{"image_size": 32, "crop_scale_min": 0.8, "horizontal_flip": true, "targets": ["defect", "material"], "arch": "convnext", "isotropic": false, "hidden_act": "relu", "depths": [3, 6, 3], "mixing": "mixup", "label_smoothing": 0.2, "loss": "cross_entropy", "beta2": 0.99, "epochs": 39.5, "lr_schedule": "cosine", "final_lr_fraction": 0.05}
Rows from block 8 of a small image classifier, named by matrix and row number. Rows with one number belong to one neuron. Each number is 128 + 32 x the weight over its row's rms, rounded and kept within 0 to 255. All counts start at 0. Numbers have three digits each.
After each neuron's rows are labels from the 100 images, of 14848, where the neuron reaches its highest value: "patch colour" is the nearest of a few named colours to the mean colour under the peak. Only what is clearly more common there than usual is listed. The data: close-ups of made-up surfaces with and without defects.
# fc1: MLP up (model.blocks.8.mlp.fc1.weight, 480x160), inputs 0-159
# fc2: MLP down (model.blocks.8.mlp.fc2.weight, 160x480, transposed), outputs 0-159

fc1.24:025131170137068144164137128082114134054109147065095095127141124130076128136126131116173128101123202126130115116124130110129141000134111145133125136128219131128136126133121128133099142131113128150115132106144176123156091122128097128234127220119135107166131148134129121144119141105128099135112128169125127255141094118145130138135130116126128127124129187133145113129197139128128115056140129127129114129152127131127136122151129111108126177130130206117129087134145128131117125136128126
fc2.24:127093138130144153131181139129127131131133025127130127128168137124066127166150198133137115128083148139131148201128132145122126121133125128188129107124127127099110127133126062217127166124128140109154168127128129120176128113126098123126134108128172136153128115161143064132209135000132118159111120214121126189127130127140087139150133096153113127121093128136130070119195129151082130114147128097134078124126107127169115135124129127127137131136128074115050128139129139172173108188238100
patch colour: white

fc1.138:128133128127126128117138129134120128160101066128128130094150129086144216106063133129112128132129127129128128129128128134188141128128128173128132130122141128128098128117131130131186216125126225127241124000126126109181128087128132134123131145129135164130125126124143127130130131122127130101113116146125125052123143125127128126133130132121153127127133113163129123129183095151082126130124122128144128125066107084200128127128141130129127129132047176120153111097126098123130208129137000
fc2.138:130138128100128115128128128128128126146156128128129129129127128129128129128129127186131126169127128128129128127147128128128128129139128127128127128128128128128128128128128000128128128128128162087128128128128128128128128128128128128182129128127128129129128128138128127128128128128128128127130128128138129125129128128128128129129128128128128127128128128138128128128141128128128128139127129128143128128128128128129120121128128128128128132128169131128128128129128128130128128132127128
patch colour: green

fc1.106:110010128139130128079133129129119135129181097118126139078136150134128126131127124084132129131138117119126127115124127062127102114125086123176134137121181125122166127166117128068105107145128124143126122146130128126122134039115127125127130126117122108141137145057128127073128140165119118108163196092199139134138125171039063255125142172140142112127142149080130129122112129197140131131185142136121134129130136169134117107144084123171137129130132147084083141132130151141119138162155128
fc2.106:158063123128171129172127144127116138092076126127128173077207127119112129126182177098129128123127125123177148134128127134151127125104131122051141128133136128113128127128096130128128162147130184134127127137131129217102127073018114128131125132036137130102159127129130127199129126131129101117128128097057151123127127112116100000129127093137119144102118128001128126129170127133131078128190088077118128165070128127150130159139141127071178126138138128103128128128128155086130136133163129
patch colour: brown

fc1.471:087124128137170154106129140096128139128130140120141168143128165094128131049140128181126126115138202109142133213125128124123158116124213125142092126085112180097084144117137130085128078068141106148128128136166127120169134175108180129122187011154128099133096085129093128129076143108124069140118125122139125140129148139134116083109110132229129116102073118149195147040140128115234116137132075118130129143141129108128116128148121118128128193106089144112127118097038127148134140116123154
fc2.471:129107131129212191128126127116085130072099134128120121138066126131134135174072131127076127099084136098155128128095129121149145129127117128120111127129115146128143123179134185107186128119107127181161131128122129105137127061108129125116044131128120252129127061130146128128129099120129170157126136129127176216128066133125143101127129133133174109011148128137129067140187128129129038122116127195168129122130150128076075126137153130127124128115123126205127128129127125127187143186124181
patch colour: white

fc1.370:113121134148128147130130124075127127127147130023130108186126144179108126124118146129064124132128088125092167125177054097255125125125096135131106126122128110129114111120110136188127069137140116110068137088151073099106155134092150130142127148128132123133174129112124171117123126213115141115138131157131131156118233121132124130133081140128128114126117128100095169084120129142139126130130119161110119128045131144132128153128129129170158130071129125119131136136000128132150127151122085
fc2.370:123078099129086131131128125086144126126125169127129120130128128116145126118117125124154128127130129129096141114129128126084255088138129068201144069116133128228125127126110000161123202122128132134106127129187128126149128127155121131164133133122127163045086129131138117125153132170128129130131113132143124134127140221208179155167128155157073126133095125079096127143137127111129137127098120126133121135130131118130128129124127180123132069194132102148023127126128128129170095142146129
patch colour: pink

fc1.9:045135127095129219123124123125130155132141112132151123201131127125128124141026137104117200136119204162130135127063135121140115137127154099127142133133163129108111106135106135140141103136149128168128202128127126123120084122122233126105126118098185102210127129104126106118155168200130136183126119146162126127125114087103125131200133131116126173127124123123140101115150060106127129060138098109129135147142110128130135164198133074129119098114067133116146107145140115108128131064255126
fc2.9:137127132129152172128137128125106255126128127127109077154146127143150130096126123129128128105117155097135128156093127128128135130135125090128080128128124128147114091175112129134130133126128100128172080136126128127197128127121146129125111146129126130122127126171128129059128092130129163174116127128127098172122128127130149126184127098128129110127171082154127126135127127134114084079119167131255112123129129110123116129152126127128077127125151090135128127128126071154255000079166164
patch colour: grey

fc1.47:125106190122127113130132151134127136120181141125131114131133171120127098132139103128100125135142117133073163116102125123208065115023151114136075255118162160125181120115102133160023066117141097123111144136127113133104127121113126155129152131151122107119135243189090149125139162147074128082127130130118127128122134114128114089124147129125020127132054140128147129158130134095168125132126192170102133121117129159126127192154086089148172150133136129154141126156127124129088093115150123
fc2.47:129073129110097109084128111139178119129139122109138102109105135127114082121118128198125087129120112165067125099139128152029146118119209140128128094125127117141106168136128000130105211115139125096129133128190112133126121160151111155141128158128127169126128152183135132128133179127101118127165127140128128192132162245144123155164128168213093095126128135148130077211163128135129130162131158077114129075106099139130102132127128216128088116154126116135101125128128129131173076129177122
patch colour: grey

fc1.211:124162124129085186098128128102112255122128152133128128152124128128129090129134136091145127000194026129134117126124127150117041194025123086154131128096144099128126121227100123124129127130125122141138128122119128127099162135117148145127076139135128032126128136123177129126136131128119216145143129120128114132106106131126129154152136100130118178123136134131123120156127119127147127105069136136128147146127133125089135184081128127120117083153130116144097100127134181129158115133120200
fc2.211:088085127168124148134056168123141193127128121128109130151161078094133123137046098125102134135212127123140127126132127088129146123041126124144151131129128058128123127161144202137122130125118123131123126100129128118058118097112132141152219129205067139209128184129125129129127131126133067024127150129141125130128129142130132127233128187122185154128120129127124126108128130119182132079121130130137141129080138130118138222128112185140127099228144129123128128128128156131127125146125127
patch colour: green

fc1.427:088128128126123105124092156154160129161131139127134234128132128128128129000082128124127127132167128072130127126145128128128146143125117000127134126132126122128104124188079127173125163124182129121127149105058153161131176159121163150138170122119098128101063154135067160129113104142129132127157154076137181128125117143118124119141145128153129132127127147127109147117000124130128127169120141128129130128131139107102123125125122137128127181114134162127108125128148124171118096119143150
fc2.427:131197167128210128128128124120128169135129114151139122131128133197128152192124128128142128128119131127194081137133128128128135122130083128128127142120106117137116160126118131128165130129065128125130160109055146128131128184128128127166128130174119099131117142137085127170051108031189116163053127134143119085128127127127129131135129116124131155128184085208150133131000130128127142112131129123181130117151160097119128133180165094127142136138219096152136154132128116158139117087150110
patch colour: brown

fc1.44:124136134106141154236122137118157127000131127118088000122110128250076122184130148127139127134129118121120141125125128129126132068130071202127130115123121110127126141054161138128115151142132124115137128121139152130129094136125100115133105127151139128119197127122127107154123125127127122107128134160083118136137133136121131134128117137129128120129107172129149131115219190082128129120154107131116135132145130138127128124130120064121150118110117125117142123126100134100131129128129128
fc2.44:148132172129146128067074145089144193126128052138112125130132150117128138126144185138143127081158132128110128128131128126127138093137143128128071150133133109142122129108127115120128114151094128128129227154109184129126134125160099155161126142182109125128111146129123166172055139000139126157067142215158108119118126126044126110133129102129122133096124127127218134136130127115130140126184129135110125119119113083109184141135195129128239117169146130139137190129127124124129159104211121
patch colour: white

fc1.368:143127187124156096124145169129130197129122113120191139126093178167104122160116161123111160128189098120118103134202126135013153152151106115160117105116134127042185139112126135128123119082124149128088151145139174132118130157066163052100114129164082127127153162125109162111147104143105157118117119066053126166132108130142099209126116138129133080044134128132151153124124153081139127161117123130128165134119145134033106091138107130134201113104087127142110106137116120141128031173134144
fc2.368:140162081068127126124145121168138154196152163091124115088123127137127129080129127154141148146098128129075127123156128128139024133188163181128080130183129174060137128119119000129114114103144127047163128151138108127129162177143129070128097129128147128127097127124135126076136136121073127129138118128149129141136146129130125142079128114111112128116129137159128112139146123128103129128128135130125128128124109134179103127130104122145129200106199128146166095089130107154128128154112132
patch colour: grey

fc1.241:117126128067137189190113130137125115135135141128128141129128127149056131097152134150131187105098215125137121246128208102137133168129129149130237123089133133126127129142131135131187125135126098161143112127133128124147142128106117124107126025154115102104139127126132029096150122107128153122209126056109105126133175169079137142102150121237137144063138129117182156119140096125126101128110079070130103150112122124151107177137129110135116118127089098126113131127101160101154146127157121
fc2.241:156130130148146208128128122125128127114138171109131127124126126128187134125131137126128128069147152128129179139117128129114131175128127130129130126130128129128130119129128006116130127124128107163255146227124130168128128125127120127108124066126143122107127129164128081122129126145122133136126140130128126155130128117137126130127127126128187121048083127128120092144206131130134006026129124148131043129091164122132132202129128124069123119128207069130126128193128126133123123128139139
patch colour: green

fc1.48:132116163137126128141152170119087128128121126139214123138135164139113130092124121174090131135127144123126130188103231152172115142091120123127135129116136128108145156126125125065022119059085115071128092110114123124130075134135093183128158065157126113115106129128144209042126049075117131178175155124126133128086185138101102103126179097125146133139056132156166110169140126128139128119109140126128108103067118128126128125122101041119129166113137126061133231156132128127128140128114139
fc2.48:163131153088183181194130126130119087128112124127151187123126121106131133144134126125125128130031129132224130127123127130115130135132128132169149079128133129130127127179072100204129202091129126117136128129153127129121126110090117106137129075058197203132154127141141107119145123145126128115106125128068137142117128124228098133143128101128130166123128128128078133084136131138130123126131130095221044078037133133171081129105124129091119230127121123084070125128128136149143127193123128
patch colour: pink

fc1.320:112133127125140132128255127128232132128127132064130126150131170114065106099133124161135124110149129144055128121131192067129128131120082087145151114000115187128204124119091128074150134137133130139123125135128141131127129133130201124137133129129123129073122115128126095080136120182128125125116163135133122148137128047149142074139127147128128122145136127070092203151137130128128109119128127127117136129187127126098129127119129128113125125127168179129134151107045126128124128114161127
fc2.320:129126131123111123177255133160132073127183126088130097195119147118123110123135138132134119131096161025123128152142128216128127154125078131104124132136111137129128098123134158123125150128130129157171109138145118136155136117132127129094145082123137127153143088190140073124172131139123147141128130171103130145118131090070124147124129127128124080131100146127176106128127127184092131160083187096124128123126123160140085111127094123142106131115110126124137000128128131170125110141128081
patch colour: white

fc1.220:163119224151151157100079128079094130129140147120190126102121119127128115109160131134109123121168127132105134127205125093138128106110126119190135150044127168072139162114136142072192140060172124125112095130149114112133136204131206128128130018129100129127147129200072128146106139130127136131126061119117054162128123128074080124076086106239127131130128112136132121094118126130132113128129129125103114128138144130202116174128139148133172148124140129106132126066101117152161123165178131
fc2.220:128114106135134149173128150117131164111129176128097077181130130128147214126121131129121128122125129102132127206130128121128172127153132064129144128103124129127127129170126225130128132194082123188171050130022180131132125129129127127119127187130130087128093130134128127128128099174149096144128058127180109127129116134128155119154128127108129035070131064140125120130126128171123091051136129161109130075157112128066129128167134127038077127107158127138126128190130107137212074123130130
patch colour: green

fc1.189:139144129121157127157198133133142128127187147066149129132133132099051126117118130121139155116154118206136128115113120173010188144099134103129146131112124169127098171128118141125007158126200129122127135120119148125129132125113048115106108128157143121131103121175142174154220142119070120095126106154117136139142140109120125123116108139129127095092146118109212128128159151121130130106117233173109144131021128146060122128127127133129121145134164137176099088130109074131140150127104153
fc2.189:129229125067184126117140128129130144183182107116135114123128128136131125209148125133125128157108131137178125124123122122120125139167148137144120110154126126125120132128132000148127209123126107115133128128130126112124124142151130127202129130104140131144144127127131133128168134129123122161129127141141167150123128136148134139131128035127134126133130130203106138129120127126117130131143128094196125059098131149149098060120121128118122188120149133131114128126128122169141124138101116
patch colour: grey

fc1.321:100127182135130092158041150179110111116170128165133147127124130110119128130119174127075255128183173135161137163068251173169123131130142150129149124193090138097104152119155123126130133141152128048117128121075137125074008115128131077128122129133133121120139128133091087136140116081123146115103087086131129130120128152093140162121149139131108145120114131144137075172128129071129084084140127129125177156106128131145138136133028126127178122122131132118146102137132130125116129120137128
fc2.321:143143128134151203133143121071122092123094139107098127160144099170162127149152121103116114129097129163149150128106128143107130193200130142166106130094086180129130082151134101130174131095129097139130153130128162125228130108128128112126109113041221164133174120130132111082125124131109129182095127211130097152128130145172125143126128153127144180133135132170122136050129128129104088087120158139142040124125126105130118123047126134076090094072106090130133122105127094201174078209178138
patch colour: green

fc1.59:131064212149156128130146168137133163100128163128155126137128184123127108139089128190155128134120241142150155130122127051129168101120127160186128117120176168031119133040093148111131085080173094117080135129116130125131133167102151132127169068144137126192118139128062186130124096123068132143131118134091129127160138120126067136124124080167101125121062156123129129096148189090140092127129123129118132128129160164097072123111065106128130173067138149075112130077133128159130119137128159
fc2.59:078140128123100191162134161153127083152084117128148139116112124080121128157034084183049128111084105128163097126121134127147128106047139153119165123122158105093125166162157125126167135101105132128171117070150121073053102103117127127133169144168092184215141117095150143128130103122128181127124068127172146201132129165137132149138128128127159171078131129168128115128140128186162133129134117148225119063087178161108093167157128172125141202140130156131126120143130128134128193129079127
patch colour: white

fc1.35:128129128117146116115161125132125149133104123126134149127145128123255127140151202054119093137118129134127115125128115127128126114128127255129120131117248134130055121128103131129137086126129138106172124135112123129151132126129129129128129132123124131085017128129204199180098133131130180127129123126118128112129134147126128225111075125125128176128138126143133115118212110129128128133063127128128128127132127096129128124125132129129119127090131130144119122131127128127130128091128102
fc2.35:127111122128128063128128128128126128128136129128128102140128128135106122128128128169129099141127128128128129121144128129128132129128138114128127128128128128129127128128127000128128245128127166127130127129155128177164127127129129128191128136126128117119129128193128122184128128128128128105142127110128130129130128133127131129130129128128099088127127128128126128181129128128124147127126139127156159128128123133129128128128109125128127128134132122128128128128128155135129126136132129
patch colour: grey

fc1.81:112133200131171129164121128124128188128082116149128130081129136129127098126139127139128128127128104149125129116065101127126137131129117108127172138149120149028130129130044129088131193133128128107118243152128124132129156128128128028121134121116097154191130128147119098138128126076051090127097078120123210164032149103094119128121101112132136172134080133127135165138113160146128118183131117129128215129128128129129097128134129121121140235078128123119114126112140127196123116213129128
fc2.81:092119005124121128128079130113128127126182147127126133127128080126127113142089086128122128130159125127159126116139128089070127125131131128181130038127134054125104128132208165127106094077138135129121129127135125083117129128212129198133219180131116172199128130126133146128166151131127150094131135105165131155129150187167155124129129200128251181130090130128106170128127127036175148127119141144131082142094128131127124163126122132125148131177199129154102128123129131156124129136103126
patch colour: brown

fc1.119:113125126160113216198125122119128085129153137137067131138130136143104138126110119116127134120211054146140126118120255133217122136122132128139159100131132125117128146184158134134128127130049129163084173119141126055134105114121158164155114129186121069063103124124195176112082110156120181127106101129083113178170117131095085091160159139164116126116120118121150151152128107093119153127145142127124061075122122071129115136125089054130160112171133177101101142094113138137137147125153134
fc2.119:122127129093136165127127128126127107133126157129128221109121126089129129113107072136060129127128098123121129128150124126130126122128130233129131129125129128119128135246128000118128127129126121118132127033130128096115126126126131129131131139145120221162128137124128135132127125134132131128128125129199126178129110127129129138128128133122129128104129127156121136129128127131165127127144127135134126056129128145127131136128150133113127126137129163128128128125128126131129201127083130
patch colour: pink

fc1.144:121103137160121183144115176098145102117153122126121156134189128143128128062135130118053131123123131157049110128129132107130128137102138128218137147139082142127149152114148129128135120131116132134125113105126150124143088169092126128056123104132087136064138129149117091120149156127114128135118123131144125104146115110041169116129111175132088128129130149119194111137204155128161123091119137117093145126078120131141098151103128139128128238129186139045185111113129137131184000163115190
fc2.144:123127116160147130143103163012130129191125131124116157174196163177128126129200135064200118106220141153136138128115128129124128102182138112128077130120063128145112105046131115128126104179120135128121128117122157178131135118197126138149190128127131011127083128126132127127123148135131126150129147136127033123132138145120138150143128129134130146208128108055140220097127128110135124124155120117062129137198126110123182116108123113086140103132127079129129150127128107133123124090143129
patch colour: grey

fc1.309:058129127116127137130206131138110068129124042238088101129149080128125142067155049114192127160134117115129126141127131127128127085126105143093172144108112122129125130099218137149106157125137152100129097125129127204167161146120104132131130128091101128133126126196140076085119142125095105185125121129127147093120129131089132128107136128126128124141105126127097130156200126132096127127209114161128136252223125124128112126122144143115128129024092120141121105126127128128126139176117126
fc2.309:128130128127128127128128128129128128128128140128128129128126128128128128128128128128130128131128128128129128126130128128128128128128128127128128128128128128127128129114128000128128130128128132127128128128129128129128127130128128128129129129127128128128128128131128126129128128129128127118128127128129133129129128128128129127128128128128143129130128138128128128129138128128128129137128128127129128127128128128129126129128128128128128128128131129127128128128128128128123128136128128
patch colour: white

fc1.412:168076129119105116166123133124133140129122131123127124066098120119128104129143173074132132151122121160149123112182127141134092127133137131145171144126146128105128143151123128127113094129193074132129190145116128112110139109103223095132124126129126130131123187089112037125123226039128131099126223144132127191079081106111123169085128129144130112129122164121124093136129130150164088133200126118114220182135179117128121128175103058129097129117088109131150142131176127128129060171227127
fc2.412:166090116132189133195128129063107149085133118132129126130185138148150132128173173048175145127130166123155211129138127127128134155128127091134135133127075120137127095126036189139143131146104118131129115155126171200134133069075163128113129138067167124124125132165124049119125115148143077117120112130097121121127114127132087129131125096084108128112074098063052125105127127135104062054146197080116127143100109093160128168126129052106129108114156089098120144129125134132188069130199116
patch colour: brown

fc1.152:132121128133124212128175121195091129127154117086080130124128128140000128125125132128095158124106149142116188132124174186046146078139098154144118118101132123128162134163105125133127127131114126129129144144115139119125081105151127129166135163136141131033096123103220159104107153135139108137112100145129140127134040112033124142157149127181079107117119129083091147142139140133126128087153128128128117110124127132139132132134128128135128137126176136094129126054109102150151133141118169
fc2.152:133135130133088143095168146123128127129142127103126157121255128120127130113148154180103095128135131127147142169127127130100072123127133171123125129130111115125092128205182091146122102128134131111123131014119127112126128092143115150200131134162129115252125129106128173238128141121132093161123142128125093125129136121128133182168127130130128067135127127138103135133125128150139158130139095112116077050147118201101168137145141113128128129151195133115129128156128129160117189088125038
patch colour: white

fc1.45:130095129106134216121127128207139139156128155115140137132126204130128042121097075046128127133136140089127125107131151126125126132127124039127115120127152146129123148156148145149099146123167073070057136128090136098128171165125113126020140121105159128105051135142089110125111130135127137144122128160212099128132129126131154105145133131190131055115130147124135111122117130124129096118130129124125109128126113164108120135182125104177146129110163129150097090192145216133017103116173181
fc2.45:085118132093136133131132106065134085125124186127138237153098123128113132136238135070135121135097123153129136130129124124092133135113100148131135130123114128199129136127127115194147124129126137137073127078128125129118147128127128158127094071114106143139124120095127127208128135130134136149130120135119153144120131131134180245100131138147133117255125134023067129102078131096138128149044111135139134111219089139137126067135130060127121129119122137133124116126118141130121131139123124
patch colour: grey

fc1.236:108118184087064127143113131125145135109122187124026156156128130141079162015128145094159128108148123115055125132125128114130142167132082124141148130131127133127074142206137126132169129120119142127128128089155191113095150208121148091125126181116066122100124158126144131163162124156120126129112127072124128160138142128123137130121126209134141075008136140077126126129233127128166127128127059132128170162125135119127138132187120117116129129129126116134130123048075147123118116083122112
fc2.236:138127132166155232147127156126129134129128127128130128128163128107128130220076111131094124126129127106214128134127130113124128145127126126126127129132127126115121127187126000119127128127132118153184112130126129074143117091113127129166128129124129145144149083126151125177126128130128071123126135124142135136125128139126128118189127121126206078023136126127127078131129131127176101087130126198166095091071129157114039174136126128097095139128196144125129128187128163168195125124136104
patch colour: green

fc1.340:147123165128120129078114131146124134107095114126163163121129141112124128114135137126114131168185100126095135103127128150128141121116083140199124127119123174132127233118148139098179117103127124077134128172194175133090090229126124134119124091133103153140129131120104140198150180060126129160128111079190133160072112135110120130120127129141132121089133124145126123145137122149126110068132129206061146126088132101155121126125132141084172128155128167087113123031031109217131026133119129
fc2.340:134135122180129183215128140127114128127141151128132097157131180117146211158122128127128143088167128110177161205126129128129133149138107119096124140122124128120130108128110171036130100168071094185241127128050166128128128127126104114129130117128128102128119124128125101125124077129131125130109116127130128128126120097121128126131128125103177057042085093118149092098130128128129068051128129188129081127089131128128128223160127128065074139090145128087151128245129136127147127130137128
patch colour: green

fc1.161:082099127131088127179111135153132112122141122127104121100124130132108140129129131138120171150127196121177128139103133183128128085117110142153137126109130122128110179137214126142132129128128100123128108111107127173130021133127127071132098128145156005142111128134096191078127133108112154133141110163111157128128131137140120129110189133128061145114132128152129020132122130073131127099245117152128148143128122122129139130122000115133105120133130149126146146122092130094105155044116179
fc2.161:121158128120183181123112068067132128076135126103101129144119129135191108140120107097127126077122211156152182116102127138116112148151146169145114121130086131156112055159129129082133127103130018126144149136136116113130143085133149140123119088118133199179127165134142124045132137142108183150132140148141088184124151161135109139120127128128188158131128136173139199132197129134151093133153149110147047132071134098141128156054110159118075012122129070164129121093128101111131117145130145
patch colour: brown

fc1.43:129130174134107129099141120128120167112171128053147115172082144158123129126116146163086127123153126152128135132202049151133127152129129132130127134132059125116131128110127137132129131075076157099130179120124126085107118137124164127077157129198105129086139129134130166143113128204094178126130125139054127146129159063126087152243124128130128135101123135100135215106130221087127134141104118155064122120110172144014129128175120158119204132123134070118128095127159127189140120127130126
fc2.43:161160104083123128135127070128129126138128213106117130129131160178131127126149175125169119134111130126123128102131128131078128144136130130129127110126126192122121127123107000130133128128127141117134134232127127183146145154163109129104052140034201127136130116113205127094147157170041129122154122128131125143126128168128128131128129126153127131130173128120169104128111128105109100129120125126046101138110127129167127133119126127128131126021133071136123124127128124156176101137127125
patch colour: grey

fc1.317:139104134043095126140148128152116149134121134126102201193007145129103115150147162090140128108167146132140118181116125129135072131098130071111137137123092127127124137143102120124127134129117138137126158101077123128130117098068149148123128123095127000130083130156089151146108129140126144124143140131144148148128165106122090124145125237140129141128127127168091128171111125129160088132101136124129195127121167157046131127124098231137152128159126125117074180156152143127113142106112126
fc2.317:132130133104127127109164127137133153097057183123128206206104147192127136125205125021167128136115129128122151148127128124123148153127124143127142128141121136168136099126114128221127107166128098123055109100132136128129156130130140171218098104085128148124124132101129128110137129126138135128120121165087101126131126136132172202122129196129127129221131130037131125094083128126122129130022089111124139141226086129134128075133126075105067112111120126129125118113137127124126075130126163
patch colour: grey

fc1.464:128157136136135159098106117125071146123130078124163146158111131137101128050115087141097155136119129165127200116252211064132127155149057139129121121137167160133136129128126127157049151149121076087128103128169116150123127161122106117076134147125128133109154131127099221129140171152120116128146155090145131117131000134152130136102129121125125126079116205125132154122125112126120075077127099129126086130117138119144124090126128050111119105132103185124127141111128075209166150147147108
fc2.464:129101125125129129147129128125123126067144200129132129190117193128105123120138106093105128130127127120117179126133129138130132191124085133108129126127128129173097122151127000000128115222108011194135111128130167142148138127128128128128138139124118135126084144118167116042134127130164129126150119127129105132128126117056125129127129181128136121134117134103213128129127128158150087130128131137102131150144138097087114124117128131007141104117071156132125128142128170125126123147128127
patch colour: brown

fc1.127:092129153166000128127035123021138130128109122091097124115129129128128130138123130123126124152128108130128128181132124144129104101128150189130128132131237092128068123149169130126130139072255127141128128101133159117128129136106075082142116130131118128188091128127134110141070130123129107143126138125128138127048135163176126139135157128128128128117105128133129122077084128127128129117089133128128097118151128108128089124155128127124184194147125130123130125122153129162115129128196128
fc2.127:236177127107164128152255151165128081127126066128128123126128129127124127124161131128124098131062128049086107180138128153130136127228124127131134128129128136127131127166128039130128128128128156127135126133128129127172128138127113066133119135127149131130103108122132127079130126132127123226128124126129130110129128092129112198126128055129053131124130128208149126132078129194047125151129130131129128080129137127128091026128148128128103150126110145128128104136127153128128125133129128
patch colour: grey

fc1.335:137128123131122144151140104126137129131128157114140178141127130145113082108113112081153128082162142109071130129124139096124118151129103136127128134129136029126140149087145125154107135129091129129150119126144120158093130086146119133128223112130152127129154110252168107129083075172129120136167132119129167128163161150130125131127105128125095112131129125052132143130088162126127001092126115122131113147130128202126130255146129106231175121095131132157183139169074125126099123124136130
fc2.335:168138164130126128204157138166128095143150144129191112127109151030125133127122120126122130131126115051128127132129128122129133127158093130107131129128125166130146133124122128112129132152116128175230127137131128123109128130107000126116162053128125128110067129077126113113127081129147081115128103130151133133130126014135095125116128093126133083077118132080196126127128128143170130130133126185133129090132172130127085124146127178113129228032134150120128127131129187126111128169091128
patch colour: green

fc1.167:121137127128122048112148150133130131130177126124149138155128134079128127131120124008114066139142109131129127160138132137129057075138129209129115129110129128123203129000129133129138141120129238072130127133107129130121115134122141131128127128129119139130135128209194126130129116144127131121123128124135092078105215123129127223129134096095125115154137114130120091130051093129129102163120126133128134127129128124128148128127127129128146122052119147123126103123125127130134127129129053
fc2.167:133130127126126044133128132129125128156125134128128130136127128128128138129128129128135125130128127126128128127129128129128137128128129115130128129126129128132128129064127000130129133127127170128129128129128128129128127128129128128146134129123131060074126127169128117167128125128128131126129127114127131122130128130128131128137128128129125127140131128127121128134126128127123129126126133127157160128128127131129127078131128124128128131129137128125127128130128128126128129147128128
patch colour: green

fc1.148:120124122135126120118113157098110131117128130139132141121123104132085113141130150061137127124129181124142128117127150126131092139130148116122205128126169092116125130123126127148196101134255128154130173103126133202130127141000255111102129128089096115128184123122133079104128170127124129148175127138135115128123128119115108141125125119128139116105099127140129128130126137131126086088210109127114155197152129130127104122128130089129137130116050106154127128131131104095132115209179132
fc2.148:255091126127124127128131129131123131100127115126130125112128121158136127120201168131165127123149130127144141145123125138119147126125129112128135127128131124131127131129128000131128180125141145128128128178131128255151121130113124130118036136093159129057130127206127129136128127137125119129128192127074129128128124128135097056177126120135128128128127127123128101168152130127126082124125147083124089139046127119130120136129130132095129126128121087102127127146129174166165086121242160
patch colour: brown

fc1.111:122206133123162133191127141124166163097058131133129126115128124119124123143137130113154163134129127118137163141155125147128121131127125097130130146020112133128095127192120122176141128113128068174101155128063160144060129197028128114128123127119202129143144149135128129129097142127119066127117130171204101130120125132176175010144130094114107132124122128120084129127154126045161126128136117138112114217135136071070120153106102144127113117122075090176124135049119144133129126138177132
fc2.111:158100105088129128141126136128102138097063054127128209029187128128073127102199144122144116135128127128125166127130128145151128120092126129116135128128128128127127129130076070128139149162137224096062105126130136154112123121110105113137071148120169207132168111128156130133123128128129128109128124112061130130128099106128041062129126122147121188128129128099124152118234127130131085128181045115129118190075129117150100175116131128047180127124131111124130141131128199124129162138176126
patch colour: brown

fc1.268:181095176139124132125119129119183120130118115082142149133158194143123123112061123129131123119140131120109128089138126111255090119127134210136125148129255083116100159128122143132138061097138110088073126129129132129131109131108124102155133156151139129102143149095149159131135158139112116123192119124137134125069169127118113118134132131134128142129121168091130157055142130105135125126130119127124126120125133138129124129144121098217132134131124117104126130203122165126130119160069111
fc2.268:107086104129098130129121119128146097153128139104128127129129128128112082127129128138128124128128115143091128115163128149106142091128162148132133088124124129148119139107130000129106152126159127116133132180201128139130128155171103136153164129115128131092130140128129124118150148130107128128144124132149123155126160164142127148124128147143112155160094142072136127130158128129137142146128129124129117128124101125157126132095101181114127111146118119130112121112128140137128088155149128
patch colour: pink